A small image autoencoder, trained from scratch: encoder width 384, decoder widths [48, 96, 96, 96].
Rows from block 4 of the encoder of a small image autoencoder, named by matrix and row number. Rows with one number belong to one neuron. Each number is 200 + 30 x the weight over its row's rms, rounded and kept within 0 to 999. All counts start at 0. After the name is the row's rms in percent of the matrix's.
After each neuron's rows are labels from the 100 images, of 14848, where the neuron reaches its largest size: "patch colour" is the nearest of a few named colours to the mean colour under the peak. Only what is clearly more common there than usual is listed. The data: rendered roads seen from a driver's seat, with toy cars, trees and houses.
# u: gMLP up (value half) (encoder.blocks.4.mixer.u.weight, 768x384), inputs 256-383
# v: gMLP up (gate half) (encoder.blocks.4.mixer.v.weight, 768x384), inputs 256-383
# out: gMLP down (encoder.blocks.4.mixer.out.weight, 384x768, transposed), outputs 256-383

u.385,084,188,162,195,254,196,219,198,177,197,191,200,196,185,171,184,174,168,228,235,186,223,170,206,155,120,181,252,231,188,203,191,220,200,198,177,170,206,226,230,228,182,144,166,174,215,157,207,208,171,204,219,186,218,169,234,220,226,260,233,150,175,201,167,190,215,184,206,224,222,215,204,165,184,231,203,177,177,197,151,228,183,215,221,201,157,192,237,205,186,198,198,214,204,168,209,216,170,237,138,153,242,244,199,172,196,248,179,208,203,201,203,226,148,167,118,197,208,199,275,179,169,200,174,185,179,244,239,209
v.385,040,182,151,176,164,278,198,219,197,178,146,239,160,202,248,185,137,208,198,282,218,205,183,230,182,156,225,216,206,210,199,181,274,169,222,221,182,198,203,198,239,186,251,164,200,227,213,180,209,182,208,234,210,196,159,249,184,203,224,223,156,216,236,224,191,226,202,161,267,129,172,207,157,159,216,220,172,223,212,164,194,164,180,190,187,156,224,255,181,172,184,219,273,201,121,189,195,182,257,159,226,215,222,200,211,163,249,174,199,190,192,189,198,147,122,181,209,208,180,188,164,207,163,160,185,187,206,259,170
out.385,078,247,212,183,134,196,200,188,214,227,210,258,222,230,212,186,171,194,201,271,155,213,264,177,279,215,202,196,180,185,214,188,209,146,180,196,236,173,170,205,124,190,227,201,198,232,263,193,222,235,195,194,182,199,222,170,225,176,171,192,218,176,217,216,209,219,195,187,190,188,177,191,214,189,175,231,193,205,222,161,188,133,227,178,180,257,198,167,228,249,173,224,195,193,190,226,174,212,229,226,238,189,148,209,235,190,201,220,265,223,225,170,194,217,217,199,159,229,259,145,152,162,256,203,159,248,178,245,155
patch colour: brown

u.9,112,215,202,202,222,224,220,249,208,204,224,151,145,138,146,174,228,217,166,224,191,201,212,165,178,198,236,206,213,136,198,193,226,176,207,194,130,146,156,229,253,212,162,160,190,222,159,227,189,178,132,211,214,164,173,143,243,225,224,184,204,222,231,216,179,212,169,186,182,201,213,199,208,197,207,236,231,206,215,182,142,220,224,207,151,237,170,174,187,223,207,246,202,192,229,219,177,223,141,167,144,206,175,200,205,247,150,195,164,132,220,195,209,237,186,199,226,260,203,177,222,152,171,217,154,223,207,227,242
v.9,062,183,198,203,187,205,181,266,180,250,196,212,203,198,267,202,218,262,176,242,178,204,216,233,206,230,188,146,212,201,243,222,204,139,225,216,192,177,253,213,223,189,151,162,180,183,184,199,235,220,178,206,199,232,149,206,229,168,209,190,194,238,196,208,197,170,197,165,216,201,196,187,183,193,166,222,170,197,205,191,194,219,183,226,159,181,197,193,188,151,178,205,194,158,206,231,181,195,196,178,157,189,217,190,153,218,135,241,271,145,193,200,155,171,225,190,167,202,218,210,200,158,197,202,169,160,186,246,199
out.9,110,218,196,219,165,231,184,203,278,152,199,218,131,172,226,188,219,154,209,160,139,238,236,271,225,233,230,238,210,191,209,194,199,175,208,211,215,205,165,191,147,223,168,173,234,232,191,154,163,162,190,161,206,172,200,219,207,191,185,219,174,214,232,202,199,167,250,186,237,194,192,183,233,220,204,154,195,222,209,192,219,170,138,243,202,220,234,201,205,178,178,176,192,202,257,215,182,147,244,149,142,240,211,174,123,213,220,218,234,212,197,221,226,252,199,147,153,219,242,202,298,196,195,177,191,151,210,127,210
patch colour: brown

u.362,061,195,172,196,229,150,185,233,224,177,186,184,127,209,160,183,245,177,232,214,240,226,219,205,160,155,230,221,203,201,196,171,239,234,189,145,198,191,193,204,158,202,163,179,229,200,182,197,240,168,172,202,171,198,235,157,189,173,178,246,176,260,177,242,193,173,200,204,219,227,158,219,228,164,218,205,185,231,233,209,208,269,230,232,213,213,169,234,176,211,206,208,255,232,226,183,190,177,208,178,184,156,191,231,237,185,202,215,193,204,188,207,193,222,186,165,163,206,230,230,186,213,202,195,208,187,217,218,215
v.362,023,174,159,182,207,204,227,174,199,194,166,215,244,213,201,152,144,227,236,233,189,207,209,288,180,209,246,181,214,220,208,192,236,208,206,218,206,213,182,233,175,211,227,238,169,228,219,147,238,214,118,185,159,207,180,179,181,220,194,197,176,210,243,252,222,183,209,196,160,187,186,195,172,207,183,226,228,206,208,184,222,216,213,185,224,222,194,190,214,169,231,204,186,214,188,216,257,257,219,219,206,210,172,210,189,204,226,196,218,206,183,188,131,197,178,198,213,234,244,215,155,174,201,254,198,203,209,160,206
out.362,071,181,240,207,203,211,239,215,175,140,223,197,209,206,241,239,196,180,207,186,159,242,235,237,255,181,195,232,179,158,184,195,180,206,199,183,190,212,187,228,201,208,234,248,196,184,217,184,154,142,189,246,161,210,232,193,192,196,234,134,176,210,293,219,187,162,165,238,200,154,242,194,218,190,207,186,180,197,163,242,207,157,199,209,184,190,217,207,186,198,187,198,215,171,216,205,150,194,169,264,145,250,160,276,203,223,213,158,240,186,177,201,197,201,221,173,189,167,212,170,212,211,188,155,197,200,233,216,203
patch colour: cyan

u.428,119,215,257,194,197,234,242,189,223,188,237,151,197,205,206,214,236,182,187,198,183,176,178,126,172,229,157,168,188,209,194,233,196,174,212,267,278,247,183,224,259,181,203,171,197,219,200,211,189,185,218,194,221,233,166,188,188,188,192,158,174,184,221,200,188,157,151,224,156,147,184,146,178,190,243,228,232,185,178,202,223,203,246,194,212,211,201,178,246,193,182,198,252,174,174,200,191,161,236,253,189,243,232,209,202,180,195,205,225,158,214,153,209,203,168,171,250,228,259,182,189,197,178,167,230,219,173,228,188
v.428,144,140,188,214,231,148,225,228,222,261,240,235,181,238,143,210,277,210,216,186,117,214,215,118,199,178,225,228,139,166,205,223,232,204,222,149,244,216,165,215,227,201,209,172,207,206,191,201,160,197,165,140,195,203,217,197,175,150,151,220,205,176,200,190,200,246,183,198,211,247,207,206,263,185,170,235,188,198,183,203,171,189,216,197,212,218,193,219,222,201,174,215,197,199,210,219,193,210,198,221,129,215,187,175,175,235,200,154,219,194,232,192,194,194,186,251,259,217,231,203,234,195,223,182,204,173,174,242,179
out.428,117,208,138,159,146,189,155,223,181,226,176,238,205,200,175,226,169,175,240,218,212,197,268,230,188,254,206,201,234,176,192,192,181,212,195,239,232,169,146,168,211,189,208,189,232,194,175,180,194,206,191,213,198,187,197,233,219,141,194,240,129,158,146,282,223,214,234,229,246,241,219,167,192,279,266,170,223,196,228,190,204,228,165,207,198,202,227,227,170,192,194,220,135,203,204,203,224,188,226,205,245,226,256,195,183,232,210,208,246,209,201,269,203,203,210,189,162,186,201,262,222,223,180,228,269,157,162,152,187
patch colour: green

u.693,098,196,208,192,226,208,211,148,162,188,185,200,193,186,173,198,233,167,181,133,193,229,209,189,194,251,184,143,203,171,203,181,249,209,192,223,215,193,163,203,243,188,175,252,220,185,147,201,165,215,191,173,171,204,160,223,242,215,159,206,207,184,203,250,182,255,222,209,199,183,171,177,253,179,221,157,175,177,200,217,203,205,205,122,169,143,184,216,173,225,212,183,213,207,201,205,196,249,183,261,192,205,170,243,188,175,224,219,184,150,218,195,220,158,173,155,194,187,246,200,142,176,221,215,208,209,193,179,211
v.693,092,263,174,177,201,164,205,152,164,207,232,185,237,200,203,187,147,210,163,170,172,175,232,258,179,196,225,225,192,148,225,207,203,164,139,193,224,183,211,187,234,215,180,253,248,191,181,256,206,247,212,214,191,198,201,202,240,200,208,275,200,201,207,226,185,190,205,157,200,180,224,230,191,248,169,188,185,166,192,185,142,170,192,181,192,143,197,224,252,237,183,217,179,245,217,220,149,210,200,217,178,204,131,228,181,172,220,238,178,187,187,176,196,207,180,234,196,161,244,203,156,210,190,181,232,210,173,208,178
out.693,102,254,174,207,214,237,175,235,242,218,216,262,171,215,234,165,209,192,214,200,220,217,212,199,194,245,182,197,195,186,204,204,231,246,198,160,236,214,211,159,205,224,97,206,205,230,211,182,173,196,154,242,258,178,216,177,197,180,179,202,198,168,203,209,213,201,223,213,198,225,250,167,155,179,180,173,173,204,195,193,203,192,201,185,197,159,221,200,151,241,229,170,199,206,238,224,211,231,165,221,187,196,214,183,213,166,183,168,211,246,275,243,172,184,182,224,183,194,225,177,240,236,230,229,180,223,194,181,244
patch colour: green

u.395,113,171,177,225,212,147,204,206,142,190,195,188,182,229,259,243,207,179,229,214,184,231,144,200,204,134,158,206,154,232,172,161,204,182,131,240,208,219,254,182,148,225,220,220,189,189,157,183,210,241,157,183,262,255,190,188,216,165,218,234,230,219,211,158,169,171,221,270,215,235,217,193,196,190,167,175,238,157,238,202,165,217,205,157,149,189,191,177,158,194,187,202,189,228,213,242,148,210,205,243,227,233,151,228,194,175,243,204,242,250,228,229,200,181,207,211,219,208,199,217,198,198,170,229,207,218,174,231,172
v.395,158,170,161,173,149,168,160,185,128,170,116,239,173,209,276,173,184,146,209,193,200,213,200,121,194,190,211,211,166,269,177,184,240,201,197,208,221,149,255,154,175,219,281,200,195,155,230,190,184,227,120,146,210,223,174,215,224,201,231,190,251,174,233,186,195,216,247,215,191,212,203,293,209,173,220,200,228,172,193,159,186,175,236,207,208,220,213,192,229,213,207,194,235,259,173,211,196,195,219,230,257,179,180,215,186,206,179,147,211,243,250,202,219,214,181,226,200,239,241,176,183,166,209,187,209,203,233,167,167
out.395,110,216,219,203,174,211,202,215,207,148,219,205,199,204,177,207,240,238,192,202,265,220,285,243,234,198,261,199,206,184,187,197,226,218,215,239,186,201,186,238,192,199,187,156,217,203,178,178,179,165,192,210,139,149,161,181,216,267,189,214,192,192,152,162,226,204,207,196,180,207,168,214,98,202,195,192,168,254,211,211,163,204,175,242,163,204,214,244,208,164,194,216,200,176,210,167,182,237,164,231,212,242,193,193,198,224,171,221,195,180,261,211,215,188,203,218,240,192,170,207,173,176,226,166,238,178,188,226,196
patch colour: green

u.30,115,201,163,152,225,231,160,151,175,192,205,203,176,223,157,202,192,176,222,162,194,217,238,209,227,184,162,152,206,171,211,237,186,160,202,172,172,179,227,231,221,216,213,144,254,160,193,191,213,205,192,211,178,187,193,175,206,219,223,268,201,213,194,217,187,168,199,185,190,227,194,194,204,203,198,198,192,204,152,208,225,187,211,195,255,228,266,187,228,226,191,249,133,237,182,192,203,185,201,171,209,234,188,234,206,205,225,195,246,220,202,194,217,178,207,250,180,216,168,242,176,232,186,229,177,210,256,213,196
v.30,130,182,166,179,168,240,133,258,199,208,234,167,190,207,167,190,191,239,212,185,201,168,242,189,188,174,198,170,203,208,193,195,218,216,202,195,169,182,191,237,195,149,171,196,207,137,202,198,213,216,210,170,156,203,142,133,210,154,186,197,199,175,172,185,227,229,216,147,195,217,260,201,207,214,172,191,149,195,173,130,216,205,225,263,152,223,241,159,207,194,166,216,197,179,189,203,187,194,174,205,214,237,212,244,199,183,216,189,208,260,240,158,237,182,195,197,173,214,211,176,227,248,207,222,217,236,189,227,211
out.30,120,227,219,224,176,255,265,165,246,249,201,219,216,152,225,202,192,213,192,225,202,177,212,167,199,242,166,215,254,192,217,194,142,211,216,168,147,210,144,218,246,242,214,199,135,208,188,269,194,222,190,220,199,199,204,205,225,203,171,162,192,187,179,126,179,214,227,204,232,153,135,226,237,202,219,196,244,196,234,194,197,226,211,162,245,162,176,164,206,214,216,158,198,172,261,198,143,223,222,158,153,222,203,170,200,183,137,175,190,245,167,252,168,217,205,213,171,159,219,194,201,186,202,233,156,209,159,196,205
patch colour: brown

u.474,127,200,141,206,194,153,213,192,147,156,201,219,195,156,240,165,180,222,193,216,212,209,132,196,257,158,222,152,221,179,222,102,206,190,172,251,235,219,188,188,188,209,230,257,181,170,185,138,206,233,225,156,226,176,131,204,159,147,78,151,138,188,234,195,198,233,205,185,179,202,214,198,197,233,276,225,213,165,262,166,219,199,183,220,230,219,212,265,198,223,243,177,246,202,244,179,200,229,191,225,185,227,162,208,181,191,204,224,229,191,214,144,174,172,170,152,224,195,244,228,171,205,225,220,220,258,295,165,199
v.474,132,259,175,237,245,148,204,224,178,214,185,192,192,204,192,205,192,207,230,219,178,172,179,158,237,143,201,185,194,180,198,192,192,237,218,204,171,170,181,226,188,174,161,191,211,164,227,212,211,163,190,205,204,213,271,169,214,173,203,185,153,213,167,189,190,202,243,235,251,162,218,263,184,191,157,194,178,157,209,217,197,183,165,199,184,220,208,209,233,182,247,245,206,194,226,202,159,209,210,170,213,227,215,210,201,218,168,246,124,199,190,160,191,216,167,199,230,190,230,210,260,218,201,202,169,239,218,206,197
out.474,099,237,260,242,211,155,202,277,151,167,196,170,262,213,178,169,257,234,146,244,161,236,181,241,213,167,222,224,201,195,184,196,174,212,228,201,228,171,229,224,177,216,232,223,181,236,216,170,178,215,183,213,186,211,199,217,206,169,181,269,202,174,164,227,226,168,181,135,190,231,195,115,187,175,182,200,201,197,226,166,174,210,207,284,241,220,179,215,177,215,179,148,214,255,133,184,199,207,148,236,197,196,180,151,151,221,233,172,201,205,250,225,205,159,236,235,166,193,226,170,227,212,227,250,227,186,178,224,210
patch colour: grey

u.470,126,166,168,199,224,194,167,154,219,196,202,164,186,170,210,265,203,180,224,153,220,235,214,182,211,255,242,207,210,187,197,246,214,185,155,172,219,161,193,219,187,201,194,190,121,202,220,214,155,230,137,161,232,198,166,174,190,234,199,207,211,166,166,150,194,205,222,214,201,222,216,258,209,159,244,235,191,211,196,212,150,256,206,167,214,226,210,200,163,190,180,139,174,223,146,224,243,201,146,137,226,263,190,220,167,212,160,156,224,200,202,225,211,138,187,239,280,249,238,258,249,244,155,151,204,189,231,257,170
v.470,135,204,184,207,163,175,253,160,223,181,224,195,176,249,209,238,168,262,271,190,197,169,204,232,175,188,189,186,167,175,171,250,202,165,141,209,177,215,157,213,166,145,204,208,194,183,217,149,190,222,225,184,195,200,225,214,182,207,233,220,206,164,190,212,194,182,171,226,213,193,204,243,173,198,267,193,169,206,167,188,186,204,174,169,218,167,207,161,139,192,186,185,216,264,211,130,238,179,178,149,180,238,211,193,174,170,197,144,233,211,210,198,174,141,180,218,212,206,162,163,247,204,177,203,231,173,253,244,139
out.470,106,208,238,234,173,203,195,201,197,174,199,194,208,166,208,222,237,178,192,142,252,197,183,178,165,187,219,176,201,225,195,176,207,231,194,244,183,161,229,168,187,196,191,190,241,161,206,189,225,172,228,248,154,232,218,249,181,241,168,246,201,205,244,251,188,216,180,177,192,212,181,167,164,209,206,215,196,195,184,142,172,176,209,241,248,235,259,198,240,173,137,222,226,167,170,257,202,226,232,257,202,205,189,132,227,210,227,205,188,157,232,222,238,210,252,191,216,185,193,225,217,199,217,190,219,166,215,167,173
patch colour: green

u.607,118,212,235,106,232,248,191,116,184,195,160,214,176,199,216,195,168,244,204,240,162,164,186,200,166,177,235,192,206,188,217,187,158,182,176,155,195,173,197,169,205,144,191,209,191,206,223,188,158,197,215,196,196,217,270,250,244,249,171,155,199,195,204,247,214,194,139,193,165,207,181,189,148,193,177,210,210,232,202,241,229,173,225,232,229,229,176,191,135,213,194,206,211,174,217,202,238,206,200,218,217,165,189,185,174,184,191,230,177,205,112,182,232,173,198,168,187,187,171,160,248,170,213,195,200,242,215,183,224
v.607,136,213,173,177,201,240,232,212,230,212,227,233,243,235,215,217,231,182,254,179,159,143,229,181,204,176,232,171,162,172,144,178,190,176,188,200,171,138,233,191,180,167,259,191,188,166,220,209,188,231,244,166,204,218,223,256,231,214,203,223,211,209,171,172,230,194,214,190,157,229,207,211,178,172,244,234,159,237,206,161,206,236,173,216,255,129,165,157,142,168,169,168,224,250,204,214,213,217,181,185,235,197,230,239,154,184,258,200,206,175,127,190,209,168,151,143,269,180,209,176,188,143,224,154,186,226,191,172,205
out.607,111,160,136,266,201,156,163,160,200,154,168,189,213,197,215,204,175,180,231,188,197,261,215,196,228,177,145,248,142,203,191,204,192,184,199,245,210,180,221,194,205,199,213,190,159,248,221,229,180,151,184,190,151,178,154,184,146,188,203,203,238,175,170,164,193,206,269,251,206,197,192,203,195,224,209,204,163,204,194,200,211,182,222,187,142,210,214,244,230,272,182,152,174,195,207,199,212,216,240,240,209,237,194,196,219,185,262,204,197,268,242,181,252,221,225,154,251,226,177,184,188,148,215,233,209,151,206,250,177
patch colour: green

u.51,102,160,218,155,153,153,173,217,177,158,231,141,200,208,248,179,208,205,226,190,176,222,128,185,217,239,213,211,158,222,208,168,197,165,161,216,134,217,260,228,171,198,208,176,170,186,199,197,175,206,245,174,201,221,214,203,215,228,201,187,176,186,202,213,248,228,181,191,179,126,190,193,188,169,206,182,222,224,224,188,202,200,206,220,171,148,200,193,207,171,235,179,121,178,222,220,186,227,197,226,191,216,248,180,268,269,226,219,148,215,240,220,187,209,191,205,160,212,179,188,162,255,251,254,186,184,199,194,188
v.51,154,169,185,221,177,168,234,169,170,214,219,241,141,161,150,188,227,244,175,233,217,243,264,206,205,187,215,232,210,205,262,203,222,159,202,226,185,199,226,181,217,230,196,193,176,186,191,263,236,240,169,220,232,172,209,226,220,219,163,183,223,181,278,234,200,201,240,265,174,196,186,225,158,197,199,222,196,229,238,169,183,154,184,220,204,164,199,184,239,155,169,212,161,212,264,175,178,207,263,201,191,185,209,233,219,233,140,239,205,173,191,218,194,224,211,204,198,164,238,216,244,194,210,137,259,189,239,190,159
out.51,111,177,193,197,192,146,235,175,214,228,204,173,193,203,211,203,173,220,234,165,208,206,205,193,178,182,156,186,210,253,197,213,156,181,167,220,258,150,220,190,185,214,170,206,188,214,234,191,236,194,225,184,202,198,140,127,227,287,187,194,203,213,154,196,160,200,267,197,199,176,175,209,197,169,209,226,205,135,213,217,178,227,187,194,183,231,163,182,198,210,203,142,203,194,210,216,200,228,236,196,197,201,185,203,213,226,149,206,157,194,218,233,186,171,213,256,209,166,188,219,162,198,230,238,243,232,176,200,207
patch colour: cyan

u.583,109,249,190,161,218,195,217,206,191,184,153,208,227,226,168,247,250,193,212,190,187,247,243,205,153,203,209,233,258,222,173,186,187,257,180,175,205,161,203,156,183,169,234,194,202,158,168,204,275,237,191,192,161,213,183,244,216,193,169,235,164,213,214,224,206,253,170,181,197,176,197,136,174,220,184,195,192,206,212,173,202,209,254,167,205,148,218,255,217,225,190,173,180,185,241,165,152,212,223,238,135,209,167,194,179,175,183,226,233,184,213,219,191,198,239,193,189,229,153,218,215,231,186,210,187,267,214,190,166
v.583,120,230,196,172,212,185,150,155,221,205,189,189,186,181,217,155,229,163,177,246,219,159,169,210,214,148,164,164,191,197,198,201,189,198,266,162,236,162,175,191,229,178,232,252,226,195,191,156,176,222,202,238,217,208,170,233,238,241,207,198,199,182,180,188,221,158,147,235,224,228,143,224,257,224,215,172,184,203,187,271,211,149,161,167,247,247,209,122,225,244,204,239,195,247,144,198,249,250,194,149,179,191,220,196,173,212,207,231,157,177,167,189,214,204,207,231,162,189,223,179,184,211,231,182,266,211,196,233,222
out.583,119,185,226,171,181,249,179,172,173,195,209,172,233,239,205,182,159,203,203,201,161,225,225,214,218,161,204,193,197,160,169,212,205,189,199,224,226,208,200,231,182,200,323,171,271,196,233,229,251,157,167,182,197,203,188,217,174,210,218,249,165,156,176,203,195,259,253,140,232,186,241,218,181,177,171,226,237,220,216,150,194,234,196,207,172,212,219,187,211,184,189,188,160,238,237,236,212,185,240,170,192,175,195,279,194,196,186,224,238,203,218,206,181,232,197,220,246,226,162,184,182,219,153,194,150,200,208,203,171
patch colour: brown

u.186,072,209,152,180,197,222,203,173,147,144,194,240,197,222,210,138,180,251,228,222,240,255,194,155,199,246,162,236,204,198,234,194,222,215,198,153,150,232,218,198,248,258,204,160,250,220,168,194,254,146,122,244,203,167,148,185,138,207,180,215,180,124,240,164,161,201,149,217,167,202,225,179,158,229,196,168,165,188,200,170,218,206,195,157,217,169,184,223,161,209,219,206,203,171,187,202,220,251,186,190,262,281,209,212,218,178,195,161,194,163,204,250,235,152,177,180,218,195,221,226,167,184,200,206,169,242,225,202,216
v.186,036,156,181,177,137,232,240,180,188,130,196,247,166,179,224,205,191,261,254,183,209,224,204,249,208,200,211,193,230,197,234,227,181,221,167,236,231,216,223,217,186,223,169,207,223,217,202,172,243,205,129,192,265,236,164,203,180,196,211,205,118,178,192,144,197,177,205,189,193,202,153,198,144,238,214,204,195,246,186,200,279,213,227,179,176,185,200,173,237,206,254,148,210,193,254,224,229,265,187,172,186,219,188,170,215,145,207,202,175,187,166,249,222,170,216,148,221,232,193,168,184,203,216,274,167,222,167,150,251
out.186,079,215,206,204,232,197,179,215,239,270,166,156,170,162,114,220,198,104,172,204,179,200,182,213,175,143,182,217,194,183,170,172,142,214,204,266,177,145,212,172,165,253,195,204,194,223,192,187,175,182,226,191,149,262,217,243,210,236,219,228,148,214,250,183,246,179,216,201,253,199,173,214,222,243,239,233,246,185,177,213,201,248,198,154,193,232,178,214,192,219,222,175,187,142,189,260,179,158,179,220,237,212,206,209,194,222,165,197,203,185,194,155,147,254,206,205,229,183,139,221,199,172,149,199,241,161,190,170,217
patch colour: cyan

u.413,124,220,166,222,192,222,210,210,171,159,196,167,224,235,217,206,190,183,186,185,170,219,205,200,249,201,197,199,158,197,222,231,159,164,217,189,241,192,171,208,148,265,241,162,210,129,197,216,153,248,206,237,247,183,195,196,252,204,200,191,161,155,200,200,198,194,174,148,215,236,193,244,167,188,184,196,171,219,185,223,227,220,210,153,191,155,159,193,234,249,215,151,186,241,219,126,200,216,202,238,258,215,209,157,164,207,221,164,206,173,157,183,181,202,243,226,240,235,146,219,188,204,225,222,151,209,217,166,198
v.413,145,167,219,199,184,189,150,196,192,231,211,236,213,235,210,259,188,212,231,207,228,198,206,164,207,266,186,179,211,160,237,164,222,150,209,216,179,229,207,241,201,165,195,220,184,196,170,194,172,229,218,192,178,248,190,222,187,197,238,211,187,190,209,165,194,139,96,203,185,163,199,241,224,253,153,149,176,201,191,189,208,172,171,189,212,161,245,216,251,260,218,192,239,205,204,171,236,233,227,209,194,189,205,192,175,245,232,225,247,176,174,216,172,184,274,216,177,209,199,220,202,215,176,162,165,186,193,140,202
out.413,102,212,209,229,202,224,170,200,161,234,181,126,225,254,153,174,168,123,170,210,170,206,187,227,195,157,233,234,195,201,144,221,230,226,195,206,173,165,206,206,157,185,215,297,208,260,184,170,175,157,186,226,211,224,230,217,193,203,211,216,279,228,202,260,172,209,220,187,204,225,183,164,184,185,233,204,185,158,217,210,159,186,227,211,230,195,206,194,177,203,208,215,203,185,188,206,172,188,184,197,195,180,206,177,184,157,240,151,186,225,245,171,208,208,204,206,156,173,245,155,261,188,178,187,223,214,181,208,206
patch colour: brown

u.314,066,161,281,233,197,206,180,259,184,178,190,190,193,157,203,286,218,216,171,223,193,181,210,186,179,149,149,232,191,175,179,165,194,223,255,194,167,169,199,224,195,213,147,198,227,154,229,180,191,196,164,188,287,226,230,224,181,246,226,186,184,206,169,188,209,218,163,218,223,242,168,151,176,250,177,211,200,172,189,172,178,221,239,214,193,228,137,146,168,193,237,272,200,171,198,235,228,220,201,199,244,209,172,140,252,236,225,223,222,188,143,200,173,246,186,185,197,166,175,203,232,178,238,188,153,234,208,257,253
v.314,036,172,220,216,189,212,240,249,205,190,194,188,200,167,253,224,175,240,241,185,166,200,217,294,228,231,177,203,270,186,214,245,201,253,235,184,147,223,236,226,164,211,183,208,183,223,152,215,199,240,180,225,175,219,196,193,196,198,226,173,170,221,200,255,205,235,191,202,173,199,134,224,156,235,253,210,193,238,159,181,203,242,231,225,181,185,231,177,206,216,232,170,210,239,196,240,215,236,184,175,207,280,172,169,244,170,223,200,158,181,191,188,195,179,148,200,198,254,206,175,201,176,201,242,162,220,199,165,145
out.314,069,264,191,168,198,228,174,215,176,180,196,188,235,206,179,215,178,198,109,155,243,249,230,186,166,183,227,205,241,176,224,235,193,164,168,236,205,220,252,163,215,164,234,176,236,200,194,134,284,194,185,211,158,219,172,144,149,191,211,227,192,237,193,209,153,175,188,205,145,144,213,224,201,188,213,189,151,185,181,223,234,220,195,184,158,134,226,268,163,225,195,138,195,211,211,157,191,218,202,195,161,218,214,174,190,202,193,201,262,233,234,238,196,170,222,238,217,193,160,215,225,199,202,274,215,192,208,156,195
patch colour: grey

u.394,140,242,217,200,153,223,181,162,203,193,215,126,233,192,229,198,214,228,200,242,191,197,173,229,190,245,259,199,196,227,241,188,164,210,168,186,223,174,145,186,203,167,230,236,175,224,177,181,141,217,179,244,237,214,232,224,191,234,185,172,155,191,208,220,188,174,187,252,229,190,199,166,186,192,205,231,161,183,252,198,252,245,190,227,132,205,146,199,142,234,230,151,236,206,198,181,177,255,196,209,214,204,208,173,171,224,167,197,243,228,186,218,178,229,184,183,177,175,209,162,252,201,164,236,202,187,199,145,224
v.394,156,210,224,204,185,179,172,159,174,221,242,168,244,142,250,202,214,193,183,220,240,193,152,222,209,157,265,234,194,225,194,191,170,199,202,218,203,212,166,183,206,166,229,168,182,197,160,218,178,137,214,177,227,205,237,208,179,182,186,199,233,172,208,240,171,189,233,234,209,223,187,196,178,236,250,210,174,175,220,214,207,175,187,217,196,228,229,206,172,225,234,199,238,191,220,208,156,172,188,226,240,185,179,191,173,186,144,262,187,243,190,219,167,219,182,166,197,229,238,160,229,154,243,217,212,211,224,205,202
out.394,105,175,255,238,204,262,226,152,241,229,175,185,204,208,180,225,217,137,182,156,199,207,206,179,233,246,178,201,184,181,250,235,250,204,206,195,214,186,187,225,244,204,221,213,173,202,240,221,183,248,192,202,137,178,146,173,187,149,184,245,211,159,197,179,228,199,224,155,184,188,259,202,219,216,188,200,196,250,189,190,227,193,233,162,221,259,279,232,143,213,182,204,189,204,224,162,211,215,170,204,228,274,205,228,195,209,189,152,237,218,192,156,218,186,213,239,200,171,216,234,218,183,178,215,207,196,234,216,219
patch colour: green

u.38,133,156,181,170,179,184,177,216,204,173,214,242,246,194,181,159,194,214,232,191,264,154,253,212,239,163,157,211,151,235,188,191,165,230,250,243,211,186,163,231,210,211,191,150,128,165,209,230,177,247,222,223,210,218,242,151,201,220,233,209,194,192,161,241,164,250,195,235,160,168,213,201,263,210,136,167,193,257,172,172,185,197,175,209,197,226,215,198,204,228,269,173,280,204,164,153,243,216,240,212,175,209,193,244,169,221,200,242,229,167,247,264,153,192,222,200,248,163,192,208,128,173,151,282,171,261,146,162,140
v.38,089,182,195,221,158,209,203,257,224,237,169,195,227,188,209,205,203,196,151,221,228,215,241,153,243,175,190,217,146,263,172,224,279,217,258,194,202,229,263,169,205,242,202,221,268,203,195,163,224,193,208,223,170,216,217,267,191,208,253,203,217,239,256,172,157,226,160,188,226,211,148,190,194,195,167,218,164,209,148,130,250,213,169,209,207,176,143,188,191,204,193,229,206,169,194,144,229,208,228,208,167,191,147,195,147,196,209,199,213,227,244,237,218,215,164,193,187,220,169,220,179,201,202,245,212,240,268,165,170
out.38,130,225,190,195,96,224,190,179,195,255,138,172,200,231,193,220,181,217,196,207,146,296,201,230,189,202,194,235,156,182,228,222,139,142,182,212,212,267,191,190,218,205,198,195,144,143,212,179,189,202,210,211,217,225,147,170,218,176,181,173,184,223,193,111,206,177,234,228,181,190,136,204,155,180,239,274,202,161,207,246,215,245,220,211,216,191,172,206,169,203,155,196,175,206,180,241,166,245,207,195,185,197,231,168,235,162,171,181,178,183,181,143,199,211,260,198,187,188,172,162,183,214,221,158,246,216,188,172,247
patch colour: green